A small image captioner, trained from scratch.
Model: 13.3M parameters, 40-pixel images, encoder arch vit, encoder norm layernorm, encoder activation gelu, encoder moe top_k, encoder num experts 8, encoder patch size [4, 4], encoder layers 8, decoder width 192, decoder layers 6, decoder norm layernorm, decoder activation reglu.
Data: trained on drawn small creatures on textured ground, 203450 training examples.
Rows from block 3 of the text decoder, named by matrix and row number. Rows with one number belong to one attention dimension. Each number is 200 + 40 x the weight over its row's rms, rounded and kept within 0 to 999. All counts start at 0.
# v: attention value (decoder.blocks.3.attn.v.weight, 192x192), inputs 0-191
# proj: attention output (decoder.blocks.3.attn.proj.weight, 192x192, transposed), outputs 0-191
v.134,189,171,255,150,136,244,188,139,208,173,178,150,120,220,216,258,186,156,96,210,225,106,134,181,163,190,234,255,235,160,186,218,205,211,131,272,210,216,135,175,200,175,175,228,233,148,210,187,140,233,216,208,196,198,172,193,220,189,227,217,153,204,176,207,191,192,253,182,202,129,250,252,196,235,201,139,234,198,187,178,237,134,217,168,234,289,173,204,225,137,131,250,303,136,249,161,256,227,150,177,241,187,310,235,168,220,228,209,205,164,206,201,202,195,243,229,110,205,167,186,177,191,236,169,270,198,207,170,146,173,112,206,194,214,171,208,224,155,207,211,192,228,211,209,270,158,213,217,181,204,217,142,199,253,161,212,246,170,287,190,185,219,253,271,124,179,270,198,209,130,217,182,227,231,215,218,183,291,217,202,177,216,231,221,286,217,203,224,182,254,199,158
proj.134,223,162,137,264,193,169,177,212,197,202,245,272,163,199,211,144,207,253,257,182,211,212,259,228,191,291,148,219,188,260,218,148,146,237,226,135,130,186,214,210,163,232,256,127,150,266,143,227,221,208,183,128,166,229,149,144,167,218,157,173,259,170,236,143,239,233,193,210,300,223,155,149,214,226,189,175,157,225,164,210,231,272,164,207,217,142,229,163,191,156,189,173,177,199,175,251,177,249,171,177,207,213,143,208,147,168,156,234,228,299,200,132,146,248,222,206,264,203,276,177,222,167,165,216,212,224,229,171,210,155,216,121,221,183,180,217,123,180,177,139,240,116,220,221,158,191,191,212,211,191,167,233,155,191,184,213,222,238,190,265,219,208,180,227,274,173,171,121,202,199,195,230,196,188,212,129,209,223,172,247,121,131,226,184,147,216,210,181,303,175,240,184
v.135,197,233,133,171,250,223,138,204,209,163,233,204,203,204,104,207,212,187,200,176,198,225,306,152,184,184,144,244,184,194,161,173,235,189,206,150,225,240,256,194,206,122,210,170,93,232,153,217,171,153,127,168,201,156,263,217,148,259,232,197,126,258,242,199,235,205,182,224,182,196,186,175,89,205,242,186,183,157,229,147,155,248,193,202,205,236,198,223,183,179,183,145,206,159,167,174,328,247,204,220,180,178,223,128,176,178,137,198,210,249,204,165,196,258,203,96,290,171,188,149,228,231,133,185,234,171,146,206,210,172,212,237,130,176,240,174,164,243,136,161,257,219,216,235,209,180,242,273,217,149,236,210,201,206,158,217,187,197,169,195,222,315,168,185,211,169,222,259,163,190,189,267,184,248,127,198,237,216,216,128,174,148,213,201,204,206,197,197,172,187,202,178
proj.135,215,176,262,196,257,224,205,177,192,216,140,250,257,212,229,185,196,210,210,171,202,210,179,233,155,100,230,183,281,236,212,183,184,252,249,204,167,139,176,241,187,209,178,206,261,234,251,237,251,242,297,266,199,223,246,216,185,205,117,219,265,184,262,121,150,228,228,183,225,231,233,169,244,169,230,205,266,190,244,182,262,176,177,227,213,208,196,179,188,246,217,238,138,206,287,205,136,219,168,179,213,227,170,296,152,230,227,254,190,188,190,222,181,164,244,246,192,204,200,239,184,276,230,166,168,170,303,237,237,231,171,168,178,179,186,216,172,174,269,202,181,135,188,151,107,206,161,162,174,203,173,170,171,238,240,198,210,201,178,197,178,115,169,199,87,207,215,125,226,136,213,157,216,151,245,215,225,214,202,214,183,297,148,226,168,143,161,194,283,202,192,194
v.136,210,173,169,154,293,304,206,174,173,194,174,208,144,201,221,187,173,189,136,243,224,178,279,186,208,173,200,154,245,247,151,217,246,227,193,203,221,214,167,135,186,223,172,202,129,285,213,212,240,270,130,235,230,117,196,167,242,265,187,289,205,233,157,177,212,132,161,188,274,182,187,197,257,172,179,204,297,176,217,151,243,241,237,233,158,166,137,206,229,160,173,241,214,104,202,168,180,124,146,97,133,170,198,242,154,179,157,256,193,231,146,210,147,201,186,190,176,199,163,156,166,128,188,210,204,183,191,242,201,260,229,185,171,226,245,166,181,156,186,202,217,209,180,144,258,155,240,210,179,180,187,195,199,201,186,115,121,196,187,151,214,125,171,178,248,226,225,237,228,226,249,117,170,222,217,204,203,171,233,186,162,206,253,175,215,163,211,191,255,151,203,234
proj.136,178,177,169,286,204,159,240,158,200,191,180,229,257,229,177,235,153,175,223,139,144,184,184,216,257,203,208,201,110,236,199,167,176,207,266,165,229,203,192,227,239,218,241,173,197,109,205,114,199,208,285,134,192,234,249,266,219,144,175,200,160,215,210,194,150,153,236,196,179,233,267,203,203,290,202,230,149,235,192,277,119,168,163,161,229,195,222,212,206,246,189,226,145,215,222,204,225,229,228,150,252,194,171,214,186,230,257,147,229,223,319,206,220,220,217,223,202,193,227,253,190,188,239,267,174,265,216,162,245,171,113,138,198,187,234,268,197,198,158,243,159,205,226,210,164,194,166,164,115,242,195,139,262,289,140,220,213,218,158,263,181,241,219,235,228,154,213,204,173,158,161,235,277,246,182,243,238,174,174,240,232,273,203,153,151,179,144,195,211,247,214,201
v.137,189,198,166,232,128,186,166,204,115,216,176,154,166,200,191,167,217,123,201,218,217,131,190,166,242,224,129,153,151,158,132,142,198,209,229,228,228,227,207,282,191,235,268,260,205,214,198,253,137,245,183,192,193,190,201,202,108,140,241,203,178,218,181,210,179,160,140,127,253,211,190,174,161,196,203,212,190,144,225,172,132,246,155,211,215,271,184,192,138,174,223,170,216,283,191,236,273,258,223,244,203,224,288,185,116,246,154,191,170,222,240,188,264,220,235,224,243,182,189,213,243,147,215,218,216,200,146,259,231,179,198,252,224,169,195,198,269,119,239,164,150,224,217,127,227,189,240,239,210,273,224,205,211,190,177,246,239,215,200,203,200,236,212,198,256,228,271,165,294,206,129,161,207,250,242,255,141,193,269,196,287,231,199,212,233,143,233,174,215,205,187,159
proj.137,283,211,189,189,195,171,250,150,199,175,244,232,207,194,196,184,258,237,203,211,159,218,287,233,215,182,245,269,278,154,136,234,170,272,248,121,198,175,248,178,225,249,159,195,260,181,185,179,196,206,230,197,153,317,233,164,297,228,263,218,199,191,207,188,139,222,227,230,203,221,215,155,237,248,184,142,249,173,144,187,285,215,223,147,244,80,191,240,204,210,212,210,157,163,202,129,154,105,169,184,250,210,108,147,241,150,196,213,237,169,125,238,132,183,160,186,195,227,217,206,250,199,240,155,207,251,261,182,175,173,163,129,226,230,148,187,136,217,252,228,214,158,253,219,195,181,208,172,194,174,174,150,140,178,148,187,236,217,198,207,160,184,199,182,146,194,252,191,200,193,235,184,198,203,143,163,232,264,179,185,216,212,156,228,163,262,204,187,185,146,201,244
v.138,222,176,194,190,228,232,141,154,217,214,216,268,158,166,155,216,173,209,278,238,147,262,139,180,214,167,208,274,218,159,205,248,233,206,236,170,203,146,211,179,197,224,275,161,206,317,226,177,239,197,236,159,202,213,169,167,152,188,178,141,156,240,294,174,190,136,174,191,140,261,218,219,140,150,170,130,205,219,190,210,245,203,222,202,247,160,217,190,205,151,187,238,221,169,179,202,182,198,190,181,271,136,192,159,146,158,238,162,134,193,173,220,200,191,212,217,248,254,204,148,217,166,194,146,95,194,256,210,218,161,241,213,154,165,229,178,203,209,177,203,121,149,275,150,283,229,202,264,179,219,148,194,179,278,159,197,201,189,205,235,190,150,215,175,234,239,175,116,133,247,212,238,233,208,192,262,204,222,273,204,172,260,247,260,149,161,252,221,195,122,226,262
proj.138,204,211,247,198,190,217,209,211,155,113,309,142,177,206,204,185,222,180,177,169,195,223,196,185,145,207,203,167,167,180,220,146,111,209,221,201,224,211,179,212,202,247,134,271,248,96,199,186,167,228,218,241,188,172,188,178,241,236,240,262,230,149,96,217,189,290,258,180,242,183,255,202,282,244,296,255,187,148,181,171,171,172,229,177,126,196,182,248,158,213,250,232,184,250,183,222,222,174,229,212,162,247,228,179,172,155,207,206,214,178,250,179,196,198,220,206,226,153,196,197,163,187,264,182,342,233,184,245,226,188,203,172,222,310,195,194,192,202,228,173,251,201,81,191,110,171,175,182,221,178,206,160,277,193,284,187,224,205,196,199,230,215,232,258,132,170,252,204,262,193,192,185,240,172,151,225,171,216,190,226,202,152,175,194,188,187,187,176,174,209,133,176
v.139,213,214,158,106,184,168,204,233,278,247,211,200,168,216,174,163,212,218,203,138,273,159,253,189,206,161,169,117,203,202,173,189,162,125,250,188,221,149,197,185,183,201,177,235,171,142,172,188,232,156,213,202,245,229,144,150,260,184,273,213,195,219,260,261,200,189,215,200,189,192,155,293,113,247,296,203,200,155,219,192,225,202,187,218,143,172,177,203,172,164,190,129,177,198,209,293,201,217,252,150,195,210,194,148,210,246,167,190,166,103,205,192,190,246,177,257,107,166,199,191,196,224,175,159,230,242,141,212,174,122,203,147,180,175,204,234,166,212,287,156,219,255,234,217,281,247,272,257,152,156,198,262,237,158,191,150,167,149,185,154,169,279,200,197,184,187,281,202,193,197,238,170,141,207,180,197,201,154,278,173,171,192,201,169,257,169,246,206,190,159,162,228
proj.139,192,244,184,304,130,236,190,227,218,191,168,197,246,222,187,211,190,131,224,258,201,235,210,197,224,256,176,243,184,158,154,192,227,262,142,160,180,241,178,160,202,237,205,214,217,201,252,196,188,267,185,255,120,215,242,215,110,176,214,232,161,179,191,276,144,228,189,130,210,215,235,129,279,158,171,161,283,186,185,240,190,183,201,188,130,208,203,119,203,233,185,191,127,158,197,196,213,205,142,197,166,199,207,211,209,193,228,224,245,231,224,199,166,128,235,224,324,187,184,222,227,113,217,188,152,178,243,152,180,286,186,270,234,222,157,234,208,221,159,212,224,155,174,103,203,184,160,196,167,151,132,168,190,216,247,222,196,242,224,186,210,175,118,131,214,233,187,189,228,258,208,183,275,204,187,269,176,238,229,181,223,219,220,258,257,170,120,208,154,245,177,254
v.140,225,161,210,333,167,213,192,111,213,233,211,243,191,203,246,255,217,183,164,244,182,233,252,246,211,192,272,129,118,208,205,207,230,194,182,171,171,191,120,222,160,209,194,198,172,204,247,238,159,179,265,126,89,170,172,181,203,162,67,160,251,181,193,215,189,247,212,193,199,228,183,178,222,173,152,124,230,166,191,214,153,172,219,228,216,174,239,203,223,203,214,231,183,224,244,224,191,228,248,227,237,227,185,220,219,150,198,165,223,196,190,209,150,246,231,177,155,149,163,162,295,135,282,218,186,259,166,179,156,282,253,201,129,200,210,167,189,241,166,197,154,173,153,216,195,175,172,240,164,274,135,215,200,166,205,142,190,187,213,242,201,237,239,220,196,152,182,229,177,200,146,181,151,233,260,251,193,158,229,180,203,274,235,244,147,222,125,220,143,161,152,248
proj.140,156,236,176,147,247,186,187,238,176,184,219,185,193,164,172,159,136,208,201,179,222,229,181,203,172,173,221,194,239,231,220,187,143,169,252,188,305,224,255,231,230,174,204,271,216,301,134,170,185,236,164,281,274,169,106,234,218,200,256,173,172,201,165,179,247,118,216,151,168,158,208,241,187,201,261,274,201,226,177,146,206,195,163,173,252,265,271,229,202,201,195,215,248,164,86,191,140,245,170,159,208,158,170,139,190,239,214,214,183,264,176,160,229,179,154,250,251,209,225,223,126,249,198,203,235,148,209,163,224,148,191,223,231,236,197,225,231,122,254,281,151,231,216,219,195,169,222,126,240,100,210,223,176,212,166,229,231,246,193,149,166,177,229,172,207,125,196,168,184,182,237,177,163,153,180,222,204,157,164,207,185,165,240,153,254,206,257,193,231,203,249,133
v.141,192,131,211,214,101,196,182,186,251,156,176,198,211,175,240,237,160,143,191,208,277,149,254,277,228,181,183,208,138,184,159,125,154,231,184,236,210,148,205,214,165,244,265,233,201,119,306,217,165,235,198,198,126,199,228,199,197,180,240,193,191,218,228,226,244,177,260,227,182,186,188,225,194,194,185,232,133,128,214,193,205,196,192,247,218,201,259,162,191,183,242,145,159,250,153,244,246,235,231,157,242,196,205,178,148,236,146,240,288,234,164,210,155,176,294,255,154,197,176,205,190,244,265,213,141,169,153,251,166,236,219,232,268,205,238,218,166,273,174,138,253,126,210,188,155,182,205,160,153,112,185,167,147,186,218,173,225,213,154,192,188,186,139,144,204,217,219,213,214,196,156,196,194,141,246,224,166,159,203,235,246,158,149,252,153,185,160,190,100,215,134,194
proj.141,113,222,152,235,270,228,195,223,213,184,143,220,172,168,248,208,181,242,263,160,219,195,167,168,212,201,184,191,243,161,193,242,183,182,176,178,143,259,175,169,181,186,157,233,249,267,188,173,229,251,179,207,240,187,185,139,250,229,217,189,244,170,141,240,196,216,177,119,223,203,127,175,161,179,167,214,201,271,166,210,172,214,182,173,188,158,168,300,179,201,194,200,221,149,168,203,134,190,183,269,162,156,106,198,262,189,241,249,150,220,157,272,138,246,118,186,231,265,218,244,254,213,119,129,266,172,223,158,210,199,258,199,223,209,184,151,201,196,224,240,123,233,168,214,248,282,213,173,236,204,119,192,177,244,185,103,184,208,214,132,200,222,231,164,186,127,236,185,272,200,231,157,233,202,198,137,233,174,220,198,191,218,260,133,199,208,251,168,264,245,249,203
v.142,135,239,237,208,170,158,189,227,138,179,210,261,215,273,181,180,178,208,245,213,160,277,247,230,213,258,156,183,151,273,194,220,152,201,165,138,186,213,164,148,254,151,223,190,182,168,240,114,205,226,170,252,162,228,263,308,179,237,240,255,189,161,271,229,208,269,110,228,239,157,198,202,244,216,188,156,187,156,257,208,149,97,200,319,185,207,193,268,228,258,161,154,199,253,232,223,270,180,162,170,149,223,173,191,215,190,186,206,208,156,203,194,250,169,227,182,251,133,150,190,197,190,237,189,220,197,225,217,213,197,211,154,219,239,235,199,168,190,192,221,209,268,138,215,201,176,203,205,245,199,248,169,231,169,272,173,185,155,163,162,189,219,217,198,215,203,261,194,271,263,244,193,330,183,253,183,169,248,249,248,210,219,201,162,153,214,220,207,143,213,237,196
proj.142,205,208,222,208,184,198,184,145,194,275,167,91,184,216,264,259,226,202,182,196,233,218,137,158,150,192,186,157,291,192,151,220,131,147,240,259,222,152,241,181,159,240,235,194,186,241,254,232,133,199,237,182,188,178,183,161,202,154,129,142,270,233,152,154,170,128,266,161,125,231,166,169,142,145,231,186,213,252,179,165,184,305,192,113,205,203,223,181,219,189,214,254,158,204,207,170,280,217,266,219,193,230,219,256,224,232,168,225,230,207,213,218,213,268,172,198,185,248,196,204,211,228,212,312,150,206,241,99,230,210,229,258,196,226,211,263,149,211,193,163,244,163,289,149,168,196,161,220,152,197,210,187,199,263,178,207,227,227,189,243,215,184,133,252,249,178,155,186,155,199,202,229,190,238,166,141,213,154,200,183,264,191,205,227,195,195,219,255,234,178,259,208
v.143,224,176,210,202,192,299,160,168,258,244,143,239,137,140,220,177,180,224,127,167,156,192,218,177,164,179,205,263,95,219,218,169,200,182,144,176,263,139,239,176,250,190,222,225,186,271,201,147,225,201,210,204,198,177,198,232,141,199,282,245,152,190,170,228,204,201,154,194,206,286,113,199,209,256,280,176,194,230,223,187,192,210,182,179,117,248,106,232,178,218,209,165,241,195,229,273,187,241,215,204,242,190,271,174,254,220,157,201,198,190,214,179,253,207,221,240,174,241,206,166,251,206,198,232,241,220,224,179,140,185,119,248,162,233,166,139,259,187,177,166,179,197,168,222,151,140,184,239,195,197,197,226,232,212,181,235,164,224,192,214,162,132,309,196,183,194,171,100,133,150,115,126,232,197,218,278,213,170,190,181,169,267,187,220,229,218,266,193,243,213,184,204
proj.143,213,232,236,172,175,137,238,142,100,199,206,130,207,243,167,170,156,145,190,193,211,227,191,178,215,199,223,197,261,199,195,272,142,201,199,183,163,163,218,219,216,214,155,194,192,219,211,202,238,153,222,206,125,256,197,210,198,194,161,181,188,216,196,249,224,203,195,222,246,184,223,169,235,210,161,195,273,199,154,265,215,219,210,209,213,160,290,207,244,131,166,229,194,220,187,89,183,146,223,271,143,174,137,154,92,219,179,202,169,229,144,182,157,231,253,224,231,159,196,250,202,203,202,119,186,177,168,232,192,267,205,133,203,184,209,258,154,179,186,168,238,197,258,170,216,232,212,159,160,215,169,135,197,160,243,221,305,108,231,245,248,190,169,210,278,208,176,167,280,258,223,247,153,178,237,157,224,195,252,183,186,163,141,163,247,219,140,158,252,258,295,230
v.144,214,170,170,228,311,190,192,250,215,212,227,189,267,214,250,182,192,156,256,194,221,205,153,200,238,259,112,229,264,234,213,172,253,189,181,116,216,146,240,238,227,228,277,216,201,256,221,193,296,196,187,220,269,208,203,195,209,245,186,232,160,194,149,117,207,192,191,165,223,181,222,173,199,207,208,248,255,133,192,248,204,157,244,262,186,161,175,279,189,190,157,150,185,193,143,144,179,212,245,164,182,173,158,134,125,184,212,191,188,172,250,203,253,187,193,219,226,152,215,291,222,259,178,218,178,147,223,177,155,168,263,193,235,284,131,236,235,198,138,149,208,259,201,151,230,171,110,200,167,219,231,132,188,153,220,213,191,250,197,166,169,258,132,241,220,259,178,197,179,241,177,223,213,175,266,182,254,196,192,197,232,236,155,160,287,192,131,178,236,203,202,146
proj.144,132,204,183,212,182,130,147,172,202,176,185,197,280,202,217,213,129,218,148,206,174,198,189,171,157,216,242,178,168,203,181,298,169,183,208,274,197,223,171,149,192,127,149,186,247,182,236,214,125,219,268,183,155,159,260,179,219,193,173,239,266,207,145,236,135,184,174,165,188,204,167,201,199,195,209,176,125,280,236,200,215,303,213,166,229,229,231,129,213,168,300,192,200,210,220,171,187,112,206,165,249,256,246,282,244,181,180,248,249,207,193,252,200,200,143,193,104,234,184,192,171,213,152,180,175,196,151,186,202,278,176,182,205,172,249,157,174,219,147,202,265,247,229,175,220,250,305,196,214,238,235,214,210,195,189,252,222,171,256,234,222,204,232,225,197,221,249,245,218,158,165,184,178,238,156,231,103,119,225,223,270,170,198,246,174,233,227,244,162,239,167,196
v.145,177,236,206,179,230,187,220,224,191,249,186,216,286,194,208,200,158,229,201,194,281,152,162,237,157,225,229,233,216,202,249,181,267,212,311,196,190,214,201,269,272,172,151,217,172,162,153,237,209,183,184,274,245,174,188,183,250,201,201,255,222,145,181,165,224,231,258,170,211,251,149,248,157,215,238,132,216,247,184,197,205,252,130,213,193,179,190,239,175,246,209,247,205,216,278,249,147,222,170,126,204,166,173,210,134,168,111,205,155,185,226,202,262,211,152,194,243,212,228,188,183,199,200,164,229,121,274,238,222,206,254,192,248,171,250,212,288,136,204,224,113,129,232,223,219,235,198,237,216,129,260,138,231,214,287,142,207,162,184,139,228,119,167,200,204,257,229,175,162,169,160,188,243,191,201,157,189,194,224,179,237,184,143,213,167,229,245,185,290,235,144,209
proj.145,197,175,202,221,185,178,115,191,221,238,243,194,176,202,174,241,236,246,157,215,145,208,230,177,247,206,149,154,238,173,234,159,164,182,134,81,133,230,221,184,198,227,252,250,155,179,193,189,207,190,149,144,213,200,243,149,198,219,187,205,160,240,261,245,144,142,211,223,164,183,279,239,252,201,238,245,220,166,180,214,193,168,224,164,124,169,179,147,189,185,210,255,203,222,182,134,210,162,224,256,211,260,208,231,260,231,233,222,259,194,196,243,167,166,219,203,147,161,229,135,243,226,197,216,110,224,159,243,148,261,179,158,261,173,183,129,199,300,231,160,284,252,138,108,238,217,249,181,200,179,206,218,221,175,161,178,179,228,222,236,138,250,205,260,193,199,254,189,193,270,252,212,235,187,272,209,222,203,232,149,241,209,240,148,146,115,214,244,189,241,246,163
v.146,232,200,180,202,203,228,205,163,213,129,212,240,173,185,210,163,214,212,200,225,162,189,289,212,218,261,235,314,179,249,138,149,216,165,177,237,213,221,176,169,254,160,219,230,228,203,170,195,209,237,122,215,219,189,142,152,190,271,231,174,186,268,172,153,252,206,158,251,177,150,248,158,167,214,269,205,136,212,196,157,180,211,212,214,195,256,112,142,236,210,179,142,209,191,203,225,136,154,255,171,142,258,236,157,217,187,196,178,191,274,146,234,167,247,158,188,218,268,216,149,230,253,179,224,262,222,211,212,126,225,250,180,252,243,169,200,189,210,198,250,208,251,229,211,184,246,168,157,125,192,216,245,167,222,170,278,246,174,156,209,271,175,206,191,157,195,224,100,250,207,213,194,145,281,159,177,274,182,198,149,165,207,208,212,199,194,255,244,190,128,83,196
proj.146,162,223,236,157,165,183,273,139,228,214,113,177,143,168,179,229,181,194,182,166,262,160,139,238,211,195,128,94,221,148,259,281,179,121,183,161,206,183,147,259,118,199,141,170,233,184,206,259,180,179,214,182,172,185,247,273,239,176,240,281,200,104,168,251,180,215,185,233,283,219,154,227,201,189,157,155,200,166,221,216,187,133,169,178,215,211,210,202,152,203,223,191,168,217,195,159,193,222,156,190,242,178,273,274,154,171,237,212,127,234,232,178,179,196,205,252,183,149,160,215,159,179,311,192,235,189,220,206,298,217,143,223,147,160,195,169,203,138,213,198,203,100,198,212,173,223,176,218,270,205,155,156,192,171,281,230,135,213,186,217,168,197,160,193,229,217,226,209,130,173,240,218,241,172,186,203,155,194,200,224,194,171,252,206,184,182,142,163,240,220,226,166
v.147,158,219,227,199,267,211,159,254,229,166,157,264,224,156,177,175,246,209,174,244,214,278,240,117,152,225,193,318,239,263,225,192,205,219,247,207,252,200,219,183,191,119,172,235,148,224,199,181,265,173,195,209,210,201,212,193,187,186,242,220,154,200,208,200,232,186,225,182,177,258,189,241,236,194,134,176,214,250,203,186,199,133,192,221,206,98,183,222,240,171,175,185,276,254,180,276,218,245,255,120,214,203,201,213,202,202,208,256,180,159,204,152,272,210,179,170,150,123,202,236,133,222,282,218,198,166,268,164,247,232,256,174,194,240,201,271,199,234,288,160,235,259,163,163,203,146,161,213,191,159,229,210,195,149,242,191,174,145,187,141,150,140,190,219,233,246,151,220,262,175,126,198,252,159,203,242,216,157,108,240,246,195,261,195,222,197,246,229,212,254,227,234
proj.147,158,114,205,217,169,199,177,186,218,128,241,161,266,191,211,218,212,168,210,204,203,109,148,208,225,175,205,128,192,159,246,237,169,257,148,187,181,188,192,148,220,208,155,127,228,169,241,180,156,239,194,260,178,150,244,216,188,199,188,221,231,202,197,226,156,107,202,162,234,167,239,154,230,234,304,247,134,250,173,289,224,221,246,226,223,279,219,251,217,192,288,171,170,235,127,172,196,151,206,213,185,163,238,268,211,256,207,100,242,183,210,205,230,162,226,251,206,244,224,140,269,183,188,170,207,185,161,195,146,231,211,216,205,191,220,186,198,201,108,220,203,228,167,195,234,219,304,204,220,240,173,231,229,255,155,228,170,178,200,255,227,289,261,182,182,256,233,195,150,253,253,300,199,266,206,184,191,227,252,156,157,233,202,222,215,204,152,245,179,211,216,207
v.148,236,202,169,215,227,212,237,227,221,193,228,161,224,236,209,171,224,169,188,246,222,198,180,147,227,173,206,256,137,208,119,151,290,179,167,233,191,143,189,151,201,142,170,249,195,177,217,184,108,190,188,276,220,226,295,233,271,170,133,231,219,230,156,118,116,200,233,200,239,171,236,193,146,178,207,255,191,197,223,152,233,189,228,250,184,170,239,244,167,189,148,189,187,211,222,103,209,176,179,168,179,107,196,152,127,185,210,168,186,188,214,271,127,124,247,166,235,221,193,251,192,192,163,215,256,197,250,192,236,241,273,142,194,235,198,162,137,141,191,264,228,138,265,217,208,207,159,197,227,206,242,164,190,200,217,218,180,165,228,199,181,256,208,189,209,249,209,204,189,207,247,245,309,196,258,114,288,221,175,194,202,266,180,182,183,191,129,159,267,209,224,211
proj.148,176,229,189,150,251,241,93,203,256,221,155,239,231,192,192,258,194,243,233,141,147,179,212,236,196,117,175,188,217,137,238,237,180,170,263,186,214,227,214,234,184,179,163,117,147,165,212,246,256,186,178,143,209,161,129,203,179,214,164,240,165,212,272,225,234,191,223,127,166,210,172,213,177,157,236,172,97,235,169,191,169,212,171,124,235,181,196,198,240,209,175,196,140,180,224,199,203,216,178,183,234,236,183,259,201,173,208,269,204,194,304,180,231,195,148,205,195,171,150,159,154,260,254,283,133,223,229,130,224,174,154,167,185,219,225,222,128,301,117,148,145,198,179,189,216,195,231,253,232,248,216,259,187,150,205,216,209,236,201,200,212,219,154,180,160,161,176,236,237,212,186,235,161,245,228,202,102,153,217,197,197,127,211,256,182,216,274,267,172,238,170,179
v.149,168,244,193,259,163,226,230,159,176,191,286,239,131,236,157,204,271,180,205,231,203,264,111,200,227,204,211,181,188,278,238,133,215,162,131,193,285,201,160,122,119,202,208,216,170,184,233,165,161,191,162,187,257,179,212,203,148,136,119,170,190,124,189,178,136,265,202,194,230,177,193,181,181,215,185,239,212,155,229,133,154,161,329,213,219,185,197,177,248,195,245,149,169,183,168,155,230,165,229,168,249,171,200,236,189,194,204,196,258,183,235,209,209,244,196,208,211,134,175,175,214,191,212,217,266,218,177,210,229,207,297,242,182,205,290,202,163,201,185,209,235,294,147,180,179,182,177,215,138,176,262,215,230,190,203,155,159,191,213,172,83,184,215,208,210,185,270,221,219,183,213,194,186,255,195,231,236,146,147,214,236,216,193,143,175,270,156,252,126,241,164,200
proj.149,174,223,162,137,212,164,145,207,255,180,196,166,299,195,227,189,177,225,184,202,168,141,209,163,183,183,177,184,177,220,163,164,173,235,248,200,222,212,139,205,212,157,220,208,210,276,202,177,200,214,207,212,170,220,204,219,261,182,198,213,194,166,176,189,203,166,197,85,220,204,167,197,225,182,247,132,124,261,236,243,255,254,131,186,227,248,235,181,212,138,195,210,189,290,200,270,177,206,171,221,165,160,138,203,194,241,218,183,175,176,226,210,219,180,224,171,205,196,251,169,224,221,220,244,140,223,218,123,233,154,112,165,187,205,110,274,212,177,199,200,128,140,118,137,143,198,196,150,254,187,199,199,103,175,129,210,178,184,187,237,219,200,245,200,115,218,127,191,202,228,155,304,263,225,125,222,201,252,280,171,135,202,177,207,216,136,255,149,258,189,238,223
v.150,167,162,247,238,159,123,212,154,187,160,231,197,210,200,204,143,234,230,220,195,156,185,171,131,226,155,174,276,202,196,179,183,130,232,178,234,144,249,252,171,266,193,213,254,239,230,217,248,236,217,171,195,280,259,170,161,236,224,227,243,171,182,178,121,255,124,202,160,227,180,243,166,251,192,182,183,236,152,161,230,209,236,182,225,208,230,187,219,199,160,204,199,167,220,170,208,225,133,173,280,119,105,223,166,161,139,215,183,217,234,208,195,282,138,205,261,170,228,262,211,215,216,113,223,234,117,186,196,281,263,188,234,215,288,190,212,238,171,215,105,204,270,240,147,231,190,261,205,177,256,191,190,184,201,234,231,161,183,220,156,228,203,189,117,175,180,230,143,164,170,181,192,223,226,292,192,204,238,131,236,191,249,209,224,227,230,221,198,242,170,131,160
proj.150,228,224,208,217,216,204,181,126,178,258,205,213,215,231,195,222,180,194,171,199,213,242,222,213,191,229,214,166,122,199,176,192,236,172,268,161,246,243,163,300,171,181,149,188,190,203,138,217,152,189,208,119,199,146,161,129,206,229,141,221,263,174,259,165,129,232,259,252,224,306,130,250,183,283,226,187,126,209,224,234,184,195,221,180,198,173,216,144,232,178,155,178,208,185,289,177,176,161,261,175,235,255,239,224,244,191,189,240,145,154,183,187,167,282,223,176,222,145,157,197,189,256,252,173,154,220,256,261,165,134,235,155,228,97,258,191,194,217,167,232,211,136,191,176,232,139,232,172,232,225,300,154,197,192,134,187,265,171,186,196,178,225,206,203,213,237,181,235,230,197,208,232,195,265,171,194,190,147,209,169,223,167,139,217,198,165,163,226,209,216,304,253
v.151,176,128,186,173,191,150,152,241,190,183,261,104,233,232,191,232,208,213,206,217,154,214,180,193,171,139,154,133,325,148,204,265,233,158,153,170,202,228,245,210,244,237,263,212,150,174,162,225,214,233,154,225,214,296,180,173,242,179,164,181,169,207,182,188,200,159,151,248,195,195,273,273,227,270,141,266,145,185,122,233,201,189,210,134,198,256,144,203,217,200,181,252,149,215,237,229,210,170,129,145,255,128,227,186,233,173,136,173,218,193,195,136,241,179,245,261,160,187,233,130,267,255,230,145,188,180,214,242,174,164,173,217,187,253,170,183,198,215,210,147,246,162,205,194,190,171,217,227,186,238,222,197,141,231,211,213,247,194,251,203,279,236,186,134,149,191,185,235,135,186,313,216,226,161,178,244,173,217,210,226,177,178,215,212,202,187,155,191,195,252,195,128
proj.151,258,182,182,238,236,231,170,228,229,129,171,278,222,99,221,243,137,255,173,212,230,227,227,169,194,235,209,213,142,228,121,116,181,181,205,176,193,183,267,224,199,162,158,151,242,235,162,187,259,200,209,128,157,114,227,221,170,195,212,180,216,215,225,178,190,233,301,235,221,208,169,147,125,133,237,194,171,145,265,199,243,221,194,216,178,183,232,129,190,231,283,171,235,171,137,212,191,237,278,173,169,227,190,216,181,306,203,217,201,239,198,274,238,254,152,139,230,204,216,233,162,175,221,224,195,140,154,213,199,208,229,144,212,143,205,168,162,129,216,189,250,268,243,238,249,233,162,151,181,202,225,159,305,214,194,182,123,172,203,222,175,168,206,270,225,230,199,245,238,185,140,234,217,264,221,206,156,173,221,179,245,219,153,191,218,229,166,239,157,184,193,175